config = dict(
    dataset='synthesised sound scenes: up to three everyday sounds over a background',
    input='log_mel',
    spec_augment=False,
    targets=['background', 'first sound', 'number of sounds'],
    stem='single',
    widths=[96, 112, 144, 176],
    rnn='gru',
    rnn_residual=True,
    beta1=0.85,
    eps=1e-10,
    lr_schedule='wsd_sqrt',
)
Rows from block 7, named by matrix and row number. Each number is 200 + 20 x the weight over its row's rms, rounded and kept within 0 to 999. All counts start at 0. After the name is the row's rms in percent of the matrix's.
# weight_ih_l0: GRU input weights (gates r, z, n stacked) (model.rnn.2.rnn.weight_ih_l0, 384x128), inputs 0-127
weight_ih_l0.255,107,238,208,183,221,200,229,212,189,173,203,186,189,225,146,210,221,215,211,172,183,202,191,178,186,177,183,197,207,199,220,171,172,173,212,198,151,227,207,200,192,213,152,188,219,218,191,178,177,196,261,192,184,203,197,171,200,180,154,229,192,226,185,192,214,213,197,228,205,209,183,185,195,198,217,212,198,202,171,207,222,211,215,220,193,220,227,212,204,195,166,176,216,210,229,194,176,193,218,212,203,195,220,219,199,174,247,177,189,177,189,186,200,179,170,204,200,186,209,224,210,219,178,182,214,219,228,190,213
weight_ih_l0.256,094,211,186,203,236,212,178,213,223,183,210,179,181,202,172,183,211,204,189,220,184,186,202,203,192,181,217,168,236,135,220,208,223,219,169,231,201,196,192,200,197,249,191,186,204,176,196,206,238,212,191,180,203,190,236,177,166,216,218,204,205,202,176,213,208,245,179,186,192,176,180,168,185,197,188,227,189,206,220,206,185,214,231,200,222,193,208,157,173,211,181,206,211,218,202,171,181,211,215,200,223,189,247,187,192,199,219,207,220,217,209,199,197,207,209,208,261,223,215,213,188,199,192,204,189,213,209,166,196
weight_ih_l0.257,088,228,245,205,204,190,176,190,193,198,243,240,200,209,201,210,235,217,203,189,210,184,209,183,222,201,193,238,211,191,215,218,207,211,186,205,160,204,201,189,237,187,212,212,199,185,185,196,191,145,224,215,210,199,214,188,193,206,155,216,181,197,203,191,209,243,182,163,189,166,206,221,221,208,198,204,225,215,183,198,203,194,196,169,195,218,192,172,209,173,193,230,192,186,232,236,228,173,162,208,204,181,201,176,223,167,201,207,168,191,209,241,206,201,205,204,215,172,191,192,160,192,207,184,171,171,199,204,180
weight_ih_l0.258,088,197,180,238,203,199,186,205,188,219,201,176,163,193,177,221,201,170,185,185,216,200,204,195,182,232,205,194,189,188,241,204,250,190,203,192,185,229,203,181,229,198,211,217,232,181,200,176,209,223,195,172,236,198,215,195,188,220,225,178,225,182,194,227,197,199,231,238,186,213,208,221,168,194,214,187,166,203,202,228,227,206,189,179,199,161,206,193,236,185,156,185,190,188,182,204,214,210,200,194,196,244,204,146,162,174,193,182,183,197,185,185,197,203,202,210,197,211,208,217,193,231,178,199,203,193,168,173,172
weight_ih_l0.259,085,220,205,235,219,229,167,219,214,222,187,183,199,188,214,201,242,200,195,194,178,203,200,231,231,186,184,198,214,181,212,237,221,199,202,221,216,227,233,218,222,189,217,224,208,173,209,142,188,171,170,193,213,229,184,198,210,216,175,195,179,218,175,210,173,230,200,217,200,184,228,175,188,210,177,202,231,174,194,198,178,195,208,201,187,196,221,185,202,198,217,187,219,215,205,198,216,203,198,202,199,218,224,159,194,168,201,170,170,181,197,176,173,246,216,228,172,172,206,203,169,170,193,193,191,180,177,203,185
weight_ih_l0.260,087,230,194,195,180,245,245,200,210,178,140,191,205,224,165,210,224,189,212,208,201,219,173,169,211,195,212,201,221,189,210,203,205,202,199,199,155,219,204,234,215,181,195,172,159,205,173,230,200,168,189,240,180,230,180,184,240,193,211,201,189,209,205,183,187,195,192,218,162,187,218,192,212,165,201,203,223,169,210,225,230,206,179,197,167,216,166,193,200,204,208,209,180,222,194,210,222,227,185,233,211,210,215,199,175,185,210,186,212,223,189,197,215,193,204,199,210,172,213,184,200,187,186,189,214,185,199,241,208
weight_ih_l0.261,096,216,191,179,217,183,222,183,193,191,189,196,208,241,178,183,190,153,200,198,181,170,167,189,171,231,195,163,199,210,217,220,205,204,186,183,211,223,193,193,210,215,191,192,190,186,195,211,202,195,196,185,228,203,210,152,165,186,208,157,176,193,211,208,189,181,181,212,212,200,193,199,201,183,209,196,219,210,266,207,194,186,205,204,214,247,219,198,206,188,219,176,183,195,211,174,209,192,250,185,219,204,227,218,231,224,178,211,158,243,191,185,230,211,193,197,222,223,217,214,203,226,185,223,212,200,196,174,172
weight_ih_l0.262,088,212,178,198,206,194,157,246,184,197,219,177,197,191,230,203,167,198,208,220,198,178,226,208,205,178,202,198,196,190,213,237,230,228,193,243,178,218,245,216,196,176,197,206,198,160,205,183,228,160,187,226,180,171,219,221,205,221,222,192,206,209,195,229,208,219,192,191,235,180,169,194,171,194,232,198,191,192,184,217,197,190,190,217,190,207,211,174,190,255,183,191,215,205,227,162,204,189,231,215,216,198,231,196,207,202,165,193,176,192,175,179,208,159,213,185,198,219,197,195,175,210,211,204,213,176,207,195,205
weight_ih_l0.263,085,201,205,177,211,196,199,210,240,188,165,203,204,248,177,215,178,190,214,198,188,203,196,253,169,235,198,197,180,251,217,181,184,206,196,208,225,200,194,198,184,205,196,211,178,194,225,195,205,173,178,210,206,221,208,234,201,207,212,210,194,184,210,190,206,184,175,178,199,193,217,188,189,214,185,170,186,228,180,151,201,186,190,212,175,199,214,228,189,169,201,176,206,232,184,183,212,191,193,235,236,187,219,221,214,210,162,186,187,222,190,223,154,171,213,215,197,224,195,218,246,211,191,206,211,196,213,196,156
weight_ih_l0.264,084,185,171,215,212,181,209,176,183,209,199,169,195,213,213,201,204,194,177,202,230,201,207,209,196,201,215,190,184,197,210,239,229,196,211,224,164,212,230,224,163,186,223,193,197,208,219,157,170,204,172,212,197,194,178,246,193,198,238,193,233,215,234,216,191,175,227,219,213,197,199,212,212,157,227,169,198,132,210,228,189,193,188,215,194,211,187,187,200,205,179,190,178,182,199,218,222,213,168,226,204,196,175,200,227,222,217,209,190,193,210,193,218,188,175,190,186,180,168,216,171,225,177,204,182,187,203,227,209
weight_ih_l0.265,090,200,216,207,223,191,195,209,224,150,262,192,198,172,200,183,224,197,192,225,220,226,225,218,200,202,176,194,177,195,182,185,213,195,171,229,225,196,222,208,207,202,222,233,202,180,172,199,225,184,213,188,176,202,190,205,226,204,160,209,212,185,192,211,190,223,182,208,204,228,215,176,204,207,189,185,209,164,178,229,211,215,194,195,159,169,202,189,204,204,190,200,196,194,215,212,193,212,204,175,201,216,231,173,174,224,200,175,180,157,212,167,204,246,184,213,181,201,204,187,265,203,170,205,192,179,199,193,193
weight_ih_l0.266,092,206,213,174,203,204,201,220,220,209,209,276,207,214,227,221,197,204,254,212,220,204,198,197,199,209,154,202,183,207,202,187,172,215,167,245,195,171,176,185,213,193,179,227,178,207,197,216,165,188,185,215,207,193,183,185,208,192,191,200,192,193,220,160,213,170,193,211,208,170,208,195,198,202,202,247,191,250,218,184,205,181,151,190,202,197,201,212,198,169,235,212,207,192,226,195,190,187,213,196,228,195,207,198,167,205,219,213,188,189,181,213,210,182,209,208,213,193,222,181,193,196,217,225,163,193,231,176,197
weight_ih_l0.267,091,255,222,203,202,196,212,211,223,215,163,202,218,196,202,195,196,198,202,241,238,224,187,213,206,186,242,163,178,190,201,213,200,222,203,233,181,182,238,216,187,210,212,219,159,220,178,217,166,183,188,208,173,190,221,236,224,245,199,203,206,215,208,178,179,211,203,202,221,171,208,190,224,183,201,172,210,185,180,190,190,189,202,190,183,189,155,195,233,213,207,224,181,195,204,212,207,192,185,207,200,202,203,186,184,191,238,164,191,185,171,182,227,216,196,203,192,206,200,194,176,185,188,219,197,171,223,251,189
weight_ih_l0.268,086,170,209,231,184,198,223,193,166,203,230,216,170,204,196,206,193,203,140,202,184,206,193,219,197,222,213,195,220,189,207,199,178,197,202,200,212,211,158,235,195,206,189,160,198,229,242,178,160,222,211,206,185,171,174,180,218,159,174,188,194,208,236,217,205,219,205,185,204,196,173,192,233,205,196,219,210,206,225,218,201,184,197,234,181,198,201,168,190,177,165,179,223,176,219,168,172,220,216,193,198,226,194,223,222,187,201,209,233,228,229,205,191,192,193,192,207,189,206,198,194,204,181,177,211,231,229,193,224
weight_ih_l0.269,088,171,206,206,189,210,213,163,219,188,202,206,201,197,242,190,182,170,180,207,223,197,207,214,174,178,182,219,217,182,198,239,195,227,191,205,227,190,221,241,197,198,213,190,235,224,177,192,152,209,164,233,217,149,188,237,176,225,178,220,197,196,212,212,202,190,192,189,196,205,167,207,179,181,223,180,170,218,233,207,186,208,223,213,182,186,197,172,194,237,212,187,203,167,203,184,206,202,242,172,207,228,199,184,201,207,166,210,199,221,189,178,183,209,190,191,217,213,187,191,198,184,190,213,214,208,203,175,244
weight_ih_l0.270,092,213,191,159,210,223,213,238,184,181,188,199,211,156,233,234,202,226,229,220,209,210,202,170,217,194,194,197,206,197,164,231,222,248,196,201,194,200,187,216,204,169,198,167,194,194,164,213,207,195,189,222,155,212,186,180,190,180,206,218,177,218,183,199,207,187,233,215,193,196,195,181,220,194,204,233,195,189,220,207,242,204,174,163,195,233,197,194,210,205,185,167,206,184,195,182,210,208,180,216,200,225,200,189,215,230,230,192,205,214,228,221,208,185,221,206,207,159,234,187,210,202,170,177,223,189,239,208,196
weight_ih_l0.271,093,187,195,226,193,215,195,209,170,214,217,216,228,201,206,226,276,177,202,216,201,193,170,201,198,212,209,190,202,183,186,203,190,207,177,171,189,196,211,189,194,182,223,218,198,226,164,208,163,187,195,226,207,191,198,180,241,201,176,212,209,217,232,211,177,195,199,181,200,211,194,217,202,208,224,177,203,191,207,223,171,201,191,184,152,191,191,201,206,202,191,199,170,221,187,214,210,210,182,178,179,236,193,190,152,174,198,192,167,197,212,203,212,208,140,198,173,199,241,199,203,154,218,204,220,220,196,234,209
weight_ih_l0.272,089,206,210,200,201,205,209,202,189,208,201,217,191,203,211,201,184,282,197,184,205,182,212,200,198,124,205,235,206,203,206,205,186,200,185,220,172,200,176,193,213,202,192,184,203,197,196,216,213,179,231,243,179,177,196,184,209,180,194,224,184,207,197,228,185,222,198,222,170,168,196,210,213,186,194,229,214,199,222,207,203,202,192,170,203,219,183,180,153,229,200,205,210,175,230,190,172,203,213,193,174,185,187,191,187,186,201,217,212,177,189,216,216,213,184,177,171,198,214,200,199,187,216,248,173,223,256,214,197
weight_ih_l0.273,096,217,171,202,186,191,235,206,201,184,226,208,209,214,212,197,208,217,226,192,233,193,225,201,192,185,182,208,194,197,189,187,187,177,173,211,226,207,235,181,225,212,213,220,195,197,150,267,199,182,215,209,194,202,192,225,197,211,185,222,183,181,182,178,221,181,212,161,192,235,202,205,179,199,204,242,184,222,183,179,212,188,198,206,129,204,168,249,222,201,202,204,192,187,201,206,176,185,188,187,221,225,199,213,181,202,192,172,190,183,203,205,208,177,157,212,219,199,178,183,224,221,196,169,185,186,214,187,200
weight_ih_l0.274,085,180,174,198,184,220,204,172,245,177,191,219,174,208,190,225,212,200,211,234,232,248,204,177,185,225,222,200,172,213,188,140,180,228,175,185,219,197,204,192,207,205,234,202,212,198,192,208,211,195,178,197,206,219,221,213,203,194,176,240,211,183,213,158,198,180,204,173,214,238,190,188,190,186,194,190,169,214,185,168,209,221,188,212,191,178,189,223,208,176,186,222,178,240,180,183,215,185,154,215,204,192,201,215,208,211,211,216,211,209,164,199,225,199,184,228,197,188,207,219,210,187,206,182,209,246,201,175,205
weight_ih_l0.275,089,193,205,201,186,174,212,176,205,193,218,228,222,205,234,184,197,201,211,198,204,182,232,201,172,188,174,210,186,210,206,199,171,177,199,203,232,217,212,201,220,218,200,209,254,212,194,171,188,225,209,194,207,195,219,224,169,227,183,230,172,233,184,206,191,182,220,222,234,196,191,207,199,220,180,185,181,216,197,162,165,223,211,216,180,161,189,189,164,230,219,193,191,170,169,202,163,181,218,164,175,214,184,204,201,227,195,215,207,231,224,173,205,202,199,195,215,246,213,214,180,203,231,198,169,227,199,186,200
weight_ih_l0.276,091,176,210,192,189,203,196,167,189,176,241,202,186,206,229,200,199,191,249,198,194,242,214,190,200,192,187,204,218,188,168,195,210,187,188,196,223,274,221,197,223,221,202,160,208,185,175,204,204,250,213,189,202,191,210,177,175,205,204,205,212,203,187,209,218,203,215,202,189,228,182,222,194,184,198,223,213,155,184,187,199,207,221,181,170,181,201,189,192,230,167,160,195,153,230,158,201,200,191,198,194,232,208,207,174,207,228,185,203,185,208,203,200,203,177,204,214,167,200,192,208,211,207,218,182,203,233,180,217
weight_ih_l0.277,080,178,218,179,227,165,174,226,205,173,202,184,171,220,187,215,232,216,204,214,174,188,243,203,220,210,192,216,215,203,215,224,197,209,210,241,175,235,204,175,213,207,177,197,176,189,201,178,229,175,186,175,187,187,211,192,199,216,212,212,203,162,193,226,220,256,148,186,192,173,194,188,241,180,204,217,232,199,198,202,161,182,188,200,202,194,200,167,206,197,187,192,193,221,235,211,222,188,180,205,237,233,190,187,211,186,196,199,195,205,237,209,167,199,196,214,195,177,181,220,177,204,180,172,204,188,195,204,191
weight_ih_l0.278,089,169,204,189,192,234,191,204,205,210,180,211,220,209,206,154,213,199,186,210,196,212,219,223,213,185,167,179,201,227,188,209,199,204,190,227,204,196,202,214,177,197,194,186,181,201,235,198,203,184,184,205,230,169,149,227,195,199,196,187,212,256,173,198,205,174,206,165,207,183,194,190,203,216,189,200,226,171,229,231,185,209,209,199,171,214,203,236,209,206,232,215,196,194,234,182,224,230,189,176,223,188,174,232,227,236,179,212,168,161,182,213,168,192,213,211,187,185,179,156,212,204,178,193,201,167,209,210,203
weight_ih_l0.279,081,200,224,207,201,193,205,228,198,202,187,210,201,236,241,192,205,197,233,195,190,189,209,216,203,205,173,215,208,191,221,224,217,199,197,233,177,218,201,160,155,193,167,176,183,198,202,178,185,198,198,209,211,186,189,201,194,186,218,170,181,186,200,204,225,179,161,208,174,171,207,228,190,204,216,215,199,217,201,213,169,163,194,158,210,238,235,166,219,197,199,193,189,213,213,159,213,184,232,220,205,232,187,178,184,230,164,194,191,190,184,227,157,195,224,170,189,197,198,158,192,208,188,222,208,221,193,227,218
weight_ih_l0.280,092,185,177,201,230,182,173,214,216,173,212,180,201,214,214,179,202,134,184,221,183,191,173,164,183,254,219,181,193,192,207,235,182,195,156,213,202,232,216,200,202,182,198,187,217,194,216,190,206,189,190,185,210,162,203,185,189,208,164,207,229,201,222,208,177,208,204,217,217,171,185,222,211,191,207,172,194,184,196,241,191,194,203,229,218,196,188,165,184,213,183,211,195,184,227,180,219,212,194,182,165,190,232,187,220,237,238,198,182,214,177,161,208,231,182,205,195,194,214,180,189,212,204,204,201,196,223,188,188
weight_ih_l0.281,091,196,216,193,173,191,183,226,181,205,186,205,222,216,219,220,205,186,204,201,216,183,193,188,207,218,238,187,202,231,199,205,178,186,225,202,215,180,187,232,176,182,238,174,174,217,205,220,203,174,212,200,174,232,164,225,199,165,215,189,173,182,224,191,174,191,212,191,182,207,207,204,248,207,177,173,216,174,172,209,201,172,189,220,193,213,188,205,200,160,223,218,216,185,222,254,212,202,218,204,194,196,204,228,206,222,217,174,202,204,201,195,212,197,152,190,185,152,217,192,190,189,206,146,185,228,208,208,182
weight_ih_l0.282,087,242,217,200,212,175,187,164,218,194,203,194,181,212,189,223,235,224,234,190,209,201,216,199,182,187,198,229,206,211,203,169,201,203,174,219,188,221,221,158,231,213,212,240,204,184,202,220,177,176,225,180,181,186,208,192,213,203,191,211,160,187,201,195,188,194,181,199,204,220,227,195,216,166,211,174,178,211,178,214,196,186,212,188,177,212,155,215,202,218,192,222,176,198,175,221,210,192,190,184,231,185,204,186,175,225,213,202,191,186,260,162,182,201,178,193,180,216,237,232,209,189,223,158,215,196,209,209,183
weight_ih_l0.283,087,201,202,230,180,225,233,198,202,194,185,196,174,188,174,223,227,203,184,176,194,201,224,205,182,211,199,178,248,188,204,192,189,185,235,191,213,164,180,166,233,211,197,208,221,213,174,206,184,243,226,187,209,212,191,211,198,175,207,202,206,174,177,199,221,214,230,182,164,241,198,235,178,210,205,210,183,217,189,177,220,230,196,219,200,216,202,235,208,165,158,201,192,180,216,199,190,208,213,213,188,214,160,199,167,185,223,194,220,220,211,191,177,191,207,213,203,211,208,174,211,191,179,164,203,255,188,195,223
weight_ih_l0.284,090,185,224,184,137,200,218,183,199,185,152,190,188,222,223,188,202,180,239,199,178,206,233,194,196,225,197,221,235,242,209,212,206,194,155,193,206,198,219,191,194,204,234,176,217,195,191,216,212,223,206,187,197,244,165,237,211,191,195,193,216,177,218,187,189,202,189,197,179,221,209,221,215,185,217,175,201,176,178,212,174,171,202,158,172,195,193,194,209,196,236,198,174,195,219,239,219,205,219,191,186,234,175,193,203,231,196,183,190,195,224,229,201,205,187,189,199,199,221,196,199,185,164,194,208,198,215,230,188
weight_ih_l0.285,092,218,186,183,194,179,205,195,177,214,230,177,171,203,198,189,181,191,162,199,198,178,194,200,158,171,223,207,178,175,235,172,203,208,212,176,200,209,233,228,207,229,205,193,206,209,191,219,198,178,204,187,202,210,213,209,227,211,191,238,199,192,231,173,178,188,229,182,193,199,181,188,204,215,211,141,204,210,178,190,228,226,213,206,201,183,185,212,185,211,178,228,192,189,194,232,173,194,193,221,234,157,228,200,209,179,217,195,193,178,173,158,209,199,187,210,221,231,171,197,193,242,215,165,227,216,182,190,217
weight_ih_l0.286,090,178,177,166,187,184,187,183,166,191,166,167,194,150,209,193,224,206,194,178,206,190,233,198,176,200,214,228,208,204,199,218,203,220,175,171,192,199,198,209,206,195,233,201,228,214,193,185,193,234,199,215,169,193,192,218,211,191,238,223,195,167,226,206,205,193,218,228,162,190,196,236,214,188,234,169,206,187,234,221,201,225,179,204,203,196,195,168,202,231,204,180,247,181,217,193,184,169,214,203,203,205,197,182,184,214,192,209,203,210,220,232,196,198,228,163,178,188,222,250,172,190,186,192,212,203,184,215,220
weight_ih_l0.287,092,191,198,155,160,178,195,175,225,186,182,175,186,197,218,221,159,227,180,204,226,215,216,217,187,174,209,214,179,182,219,210,236,234,195,252,217,196,226,206,204,197,207,173,183,194,183,188,207,212,189,215,179,202,224,230,190,197,234,193,231,176,212,217,182,212,200,261,216,188,214,214,192,168,238,194,160,182,196,193,216,214,192,207,218,174,166,197,188,200,206,195,176,152,188,192,194,201,182,217,215,214,191,190,209,218,228,188,218,171,194,198,240,200,203,193,197,208,197,176,212,197,169,201,205,202,221,198,217
weight_ih_l0.288,091,209,187,168,179,205,238,189,174,198,220,193,202,177,183,155,175,203,191,210,174,201,233,195,228,216,205,192,195,203,186,196,184,278,169,186,209,206,182,216,167,208,218,178,185,187,183,242,208,196,221,199,195,187,184,182,182,217,179,216,235,206,178,212,220,221,221,201,181,192,150,195,184,200,208,212,182,195,185,211,215,206,223,173,203,207,190,209,218,209,195,180,213,189,204,182,183,179,216,222,208,193,210,178,226,218,221,160,229,218,202,229,215,199,239,180,231,199,165,181,236,217,187,205,198,189,211,196,184
weight_ih_l0.289,091,180,232,189,227,213,201,207,189,226,153,220,228,236,207,221,181,208,206,178,203,222,199,171,208,156,194,239,202,205,218,154,209,186,248,217,212,204,249,205,212,209,197,222,197,171,171,198,202,189,222,186,189,226,193,191,212,205,173,157,178,198,228,201,183,182,179,209,199,174,230,216,187,213,189,201,196,218,218,186,219,205,214,209,201,210,231,200,212,171,201,219,209,172,232,227,191,193,221,211,181,175,209,210,175,172,202,180,195,175,207,200,199,231,187,216,199,211,203,183,241,171,183,208,176,195,188,179,178
weight_ih_l0.290,091,219,192,193,226,201,176,198,183,220,217,229,206,195,157,207,197,206,191,179,214,167,195,183,191,212,226,174,203,182,219,173,158,203,223,193,213,182,170,146,215,194,174,214,188,220,219,214,198,209,225,160,198,212,207,187,186,181,200,179,200,180,195,178,233,211,220,193,231,230,182,208,195,210,192,225,193,227,226,173,192,204,243,210,248,235,219,214,208,166,231,200,202,190,243,224,188,176,199,222,182,196,156,193,216,215,221,202,190,188,178,220,200,188,197,214,178,218,199,211,193,184,208,230,180,219,186,208,188
weight_ih_l0.291,097,205,202,203,222,185,232,234,206,197,206,210,245,206,185,226,200,210,229,185,192,220,221,175,216,218,186,206,193,174,211,193,155,182,209,207,236,225,167,173,208,216,167,201,203,220,181,238,227,165,189,201,225,208,176,177,203,192,176,175,169,205,203,168,212,195,217,202,194,192,220,164,222,226,179,265,206,201,231,166,208,166,194,216,182,208,208,214,205,154,213,208,199,171,198,190,206,182,223,204,190,199,196,200,218,195,200,183,196,180,190,226,194,193,195,228,246,180,187,205,221,194,212,213,178,198,203,193,180
weight_ih_l0.292,093,187,172,205,227,221,205,225,228,196,204,199,199,222,187,187,201,173,182,226,167,173,221,205,172,202,225,204,215,169,177,213,197,219,194,194,220,219,220,222,200,200,195,223,208,169,198,215,206,192,186,210,196,148,227,189,170,192,213,172,214,190,210,228,191,227,198,178,210,184,140,191,192,192,211,189,163,179,232,199,192,214,253,178,208,233,186,206,195,230,189,191,182,212,195,163,213,223,222,168,223,193,215,216,231,211,178,200,180,230,239,186,213,204,218,203,169,198,229,199,208,196,200,191,215,222,204,179,179
weight_ih_l0.293,089,236,207,204,195,180,148,165,209,226,178,206,184,206,185,206,207,187,201,197,192,177,208,196,202,191,219,205,199,192,209,197,242,180,148,229,216,194,223,230,239,215,198,195,208,182,208,181,203,219,197,205,204,168,197,250,191,227,219,207,215,173,213,218,174,197,161,194,207,192,221,221,189,188,222,155,177,192,195,196,219,194,192,186,189,226,201,188,161,201,231,215,220,200,197,182,175,216,159,173,205,200,207,195,165,208,193,222,225,208,187,151,210,218,179,210,181,212,240,191,203,196,180,211,214,219,184,172,188
weight_ih_l0.294,093,198,191,190,216,190,176,209,201,186,176,178,181,206,187,174,189,172,152,206,212,214,195,210,213,205,209,218,194,214,180,214,196,219,190,197,194,241,198,251,180,194,181,178,213,197,204,187,190,200,189,203,184,168,224,225,192,215,223,201,195,202,196,232,192,209,202,189,224,172,153,199,188,174,196,159,218,171,181,196,210,188,208,196,206,207,195,187,187,231,201,194,215,227,195,181,182,200,183,200,244,184,228,236,209,225,172,229,214,250,235,158,225,239,207,211,162,174,191,214,199,225,177,183,224,208,221,208,209
weight_ih_l0.295,085,231,193,215,193,170,215,219,154,183,199,192,191,225,167,184,192,166,203,198,180,181,205,198,182,215,171,194,213,209,214,202,200,166,186,179,209,221,182,234,223,202,213,176,248,236,239,183,221,213,225,214,205,177,191,172,217,190,200,204,195,199,182,209,182,204,205,191,192,210,211,210,192,190,186,198,186,197,204,231,188,204,187,189,181,185,198,217,217,232,183,228,191,222,208,175,195,208,175,176,196,186,183,233,203,209,224,198,218,208,200,184,210,173,201,213,228,207,204,203,178,295,216,157,194,184,219,190,185
weight_ih_l0.296,093,212,198,231,205,210,203,183,190,226,210,212,201,166,171,222,214,195,181,174,213,211,202,209,202,196,163,181,218,174,208,182,205,194,209,222,172,176,178,209,203,220,199,176,175,191,185,200,198,232,216,159,204,187,207,197,213,201,222,211,187,219,165,198,216,193,197,189,193,199,214,179,188,210,173,231,216,235,213,227,220,178,196,198,164,200,209,236,220,162,165,192,205,207,216,170,208,215,163,232,204,244,180,198,165,198,226,185,236,208,200,244,197,166,189,243,210,197,178,178,186,178,213,210,180,166,204,216,216
weight_ih_l0.297,090,215,208,201,159,189,179,166,218,204,167,153,209,164,222,185,181,235,209,181,204,186,240,223,200,176,210,211,210,189,239,198,209,184,215,206,200,198,197,207,208,183,245,187,223,196,202,221,235,243,176,213,210,194,200,208,165,204,222,207,195,196,190,203,191,228,195,224,175,185,201,226,209,221,191,189,190,200,181,204,203,170,226,196,219,176,184,176,159,219,207,178,208,180,187,187,181,188,218,208,188,212,214,206,238,220,200,191,230,197,233,187,191,220,188,163,197,207,177,244,188,228,204,168,169,200,229,208,201
weight_ih_l0.298,082,225,194,200,220,189,199,179,199,178,178,186,185,179,185,222,165,204,202,179,183,193,206,193,164,220,189,219,211,187,210,222,221,239,191,203,191,210,211,214,214,239,209,226,194,180,222,188,223,190,164,198,150,196,193,195,182,239,191,208,204,207,209,212,180,218,223,235,230,194,199,182,177,201,171,170,190,203,213,186,213,232,207,228,196,172,202,178,171,226,185,213,192,180,207,171,189,174,206,177,213,190,217,211,220,199,207,205,170,198,209,133,199,202,234,197,210,251,208,218,187,198,180,188,204,200,212,217,154
weight_ih_l0.299,090,193,175,235,202,217,220,219,200,182,188,167,187,207,231,191,228,191,153,189,176,219,180,191,178,220,186,205,220,233,197,204,211,204,206,198,171,203,210,195,185,182,211,183,225,214,207,145,182,226,212,222,199,187,199,216,186,193,213,191,211,248,201,225,193,223,217,228,199,198,185,219,217,174,197,177,202,159,200,223,178,232,211,211,210,221,184,179,192,236,171,192,173,200,177,220,209,216,177,190,225,189,205,204,238,197,173,212,193,221,223,212,194,201,226,187,132,204,182,218,197,204,186,213,192,191,165,220,215
weight_ih_l0.300,095,201,200,199,189,211,228,198,206,195,187,195,198,220,217,170,173,185,179,193,193,198,249,177,208,205,193,188,184,164,217,200,188,188,213,192,192,222,188,205,165,182,212,196,217,269,187,201,173,166,204,201,207,167,218,202,204,212,218,207,165,207,238,204,177,193,195,227,212,220,187,224,213,227,200,181,222,188,212,212,214,199,200,229,188,207,188,180,225,235,224,192,196,194,216,169,213,151,218,196,223,187,213,226,239,196,214,201,217,164,191,165,219,222,222,194,188,175,182,197,186,193,171,204,180,221,186,254,202
weight_ih_l0.301,090,211,208,172,217,187,200,224,235,192,228,197,192,209,233,220,188,157,198,200,209,175,215,205,189,220,232,198,186,203,204,195,195,216,194,185,207,208,197,204,170,172,181,201,185,181,233,183,194,210,207,178,146,181,210,228,171,203,186,198,204,190,214,212,164,201,186,210,237,207,181,175,206,191,194,157,223,221,176,195,210,175,211,180,198,224,209,184,230,186,187,193,200,200,206,207,233,181,196,207,209,220,228,201,224,207,192,183,126,218,239,191,225,220,202,219,185,177,208,210,167,179,182,194,230,207,234,226,218
weight_ih_l0.302,091,238,210,202,204,157,181,194,203,216,248,210,203,200,190,223,202,215,240,204,226,170,233,217,184,198,212,211,180,161,196,223,216,197,219,205,231,187,180,179,198,230,183,236,166,202,198,242,211,198,186,168,173,193,202,189,176,195,213,181,178,179,209,203,190,218,171,205,249,228,214,221,218,202,199,208,206,205,194,171,186,194,189,199,194,192,228,193,196,191,204,220,237,204,224,217,183,153,214,181,178,221,211,211,208,219,197,196,164,184,190,191,222,212,229,192,208,191,206,205,158,184,184,242,172,201,211,203,185
weight_ih_l0.303,096,203,202,205,243,179,177,203,221,197,191,228,222,263,185,214,197,176,197,196,213,181,196,147,180,235,206,198,174,210,186,172,194,223,185,186,239,205,182,200,218,198,219,189,208,182,208,200,208,162,221,194,203,211,211,199,205,241,172,198,208,186,189,207,199,181,215,191,226,227,213,204,201,212,189,199,167,224,184,193,218,190,202,203,169,218,185,208,196,165,217,216,179,221,221,198,246,171,180,226,178,216,193,202,228,212,199,177,182,190,162,194,221,222,172,215,201,192,181,182,172,173,233,200,182,219,215,213,165
weight_ih_l0.304,087,166,181,190,235,248,184,200,196,190,216,199,213,196,199,227,204,208,188,233,191,202,227,200,168,210,209,207,188,185,171,178,202,208,202,188,212,204,217,212,177,193,192,200,207,190,191,218,207,220,175,203,192,199,201,171,233,183,175,213,255,216,214,208,187,222,199,156,219,199,144,193,151,239,222,201,208,211,219,175,211,209,195,165,166,158,196,211,210,220,179,202,196,208,196,172,187,193,208,205,173,223,208,210,202,171,212,189,180,213,189,220,197,180,171,221,220,193,199,213,203,186,184,202,210,239,197,171,250
weight_ih_l0.305,084,198,179,173,177,228,207,207,204,179,137,193,203,204,212,228,192,210,204,218,209,196,214,158,218,196,212,182,176,195,220,228,202,206,206,229,161,235,204,200,156,172,204,191,203,192,188,211,202,207,165,202,185,203,209,206,188,211,210,180,224,204,199,214,209,208,185,208,208,162,202,212,234,162,195,193,212,163,233,209,225,167,193,198,227,226,197,175,204,183,218,210,175,195,208,198,215,199,215,229,218,225,211,178,220,238,196,215,188,219,196,227,236,205,179,186,214,158,215,210,174,171,161,212,205,213,197,215,235
weight_ih_l0.306,086,206,203,179,211,182,169,183,216,200,211,193,196,231,202,196,195,222,200,195,223,175,215,219,193,178,220,249,183,220,215,179,216,178,224,195,206,219,191,195,200,201,195,233,222,209,194,212,204,175,196,242,200,183,225,207,194,222,141,226,231,190,207,208,181,211,207,201,234,201,203,208,175,208,192,172,185,226,190,164,208,223,224,181,207,195,199,235,200,227,208,190,189,218,191,212,207,174,225,147,206,182,199,174,215,191,164,208,174,194,180,179,187,213,190,222,201,264,204,216,224,182,189,167,196,203,226,169,184
weight_ih_l0.307,089,217,209,197,222,214,203,197,181,227,214,237,218,207,223,202,197,199,222,178,226,183,211,177,205,190,179,194,206,230,220,193,164,221,175,182,201,196,205,184,217,192,193,219,207,177,175,212,188,233,235,194,209,190,197,177,228,208,173,194,237,215,211,164,195,181,232,192,195,227,207,222,177,181,231,226,205,231,216,215,218,178,183,166,161,176,205,230,213,192,206,228,192,174,214,204,201,174,174,217,177,216,183,151,185,229,205,201,182,202,163,240,230,183,192,188,194,182,193,184,184,185,212,247,208,194,221,192,209
weight_ih_l0.308,094,209,195,166,191,199,212,184,178,181,206,225,179,207,179,211,190,196,177,209,205,174,178,166,170,212,191,189,156,233,194,176,193,236,216,170,192,208,188,240,200,203,207,203,228,239,223,206,171,188,194,201,211,242,188,189,196,165,211,207,197,202,220,198,191,170,210,228,217,230,201,185,177,174,206,168,187,190,195,185,231,211,187,202,210,194,191,236,210,233,198,220,160,217,208,211,182,175,178,188,160,168,178,199,202,196,203,246,205,218,214,193,221,206,214,211,200,214,195,194,215,204,142,225,222,219,192,173,200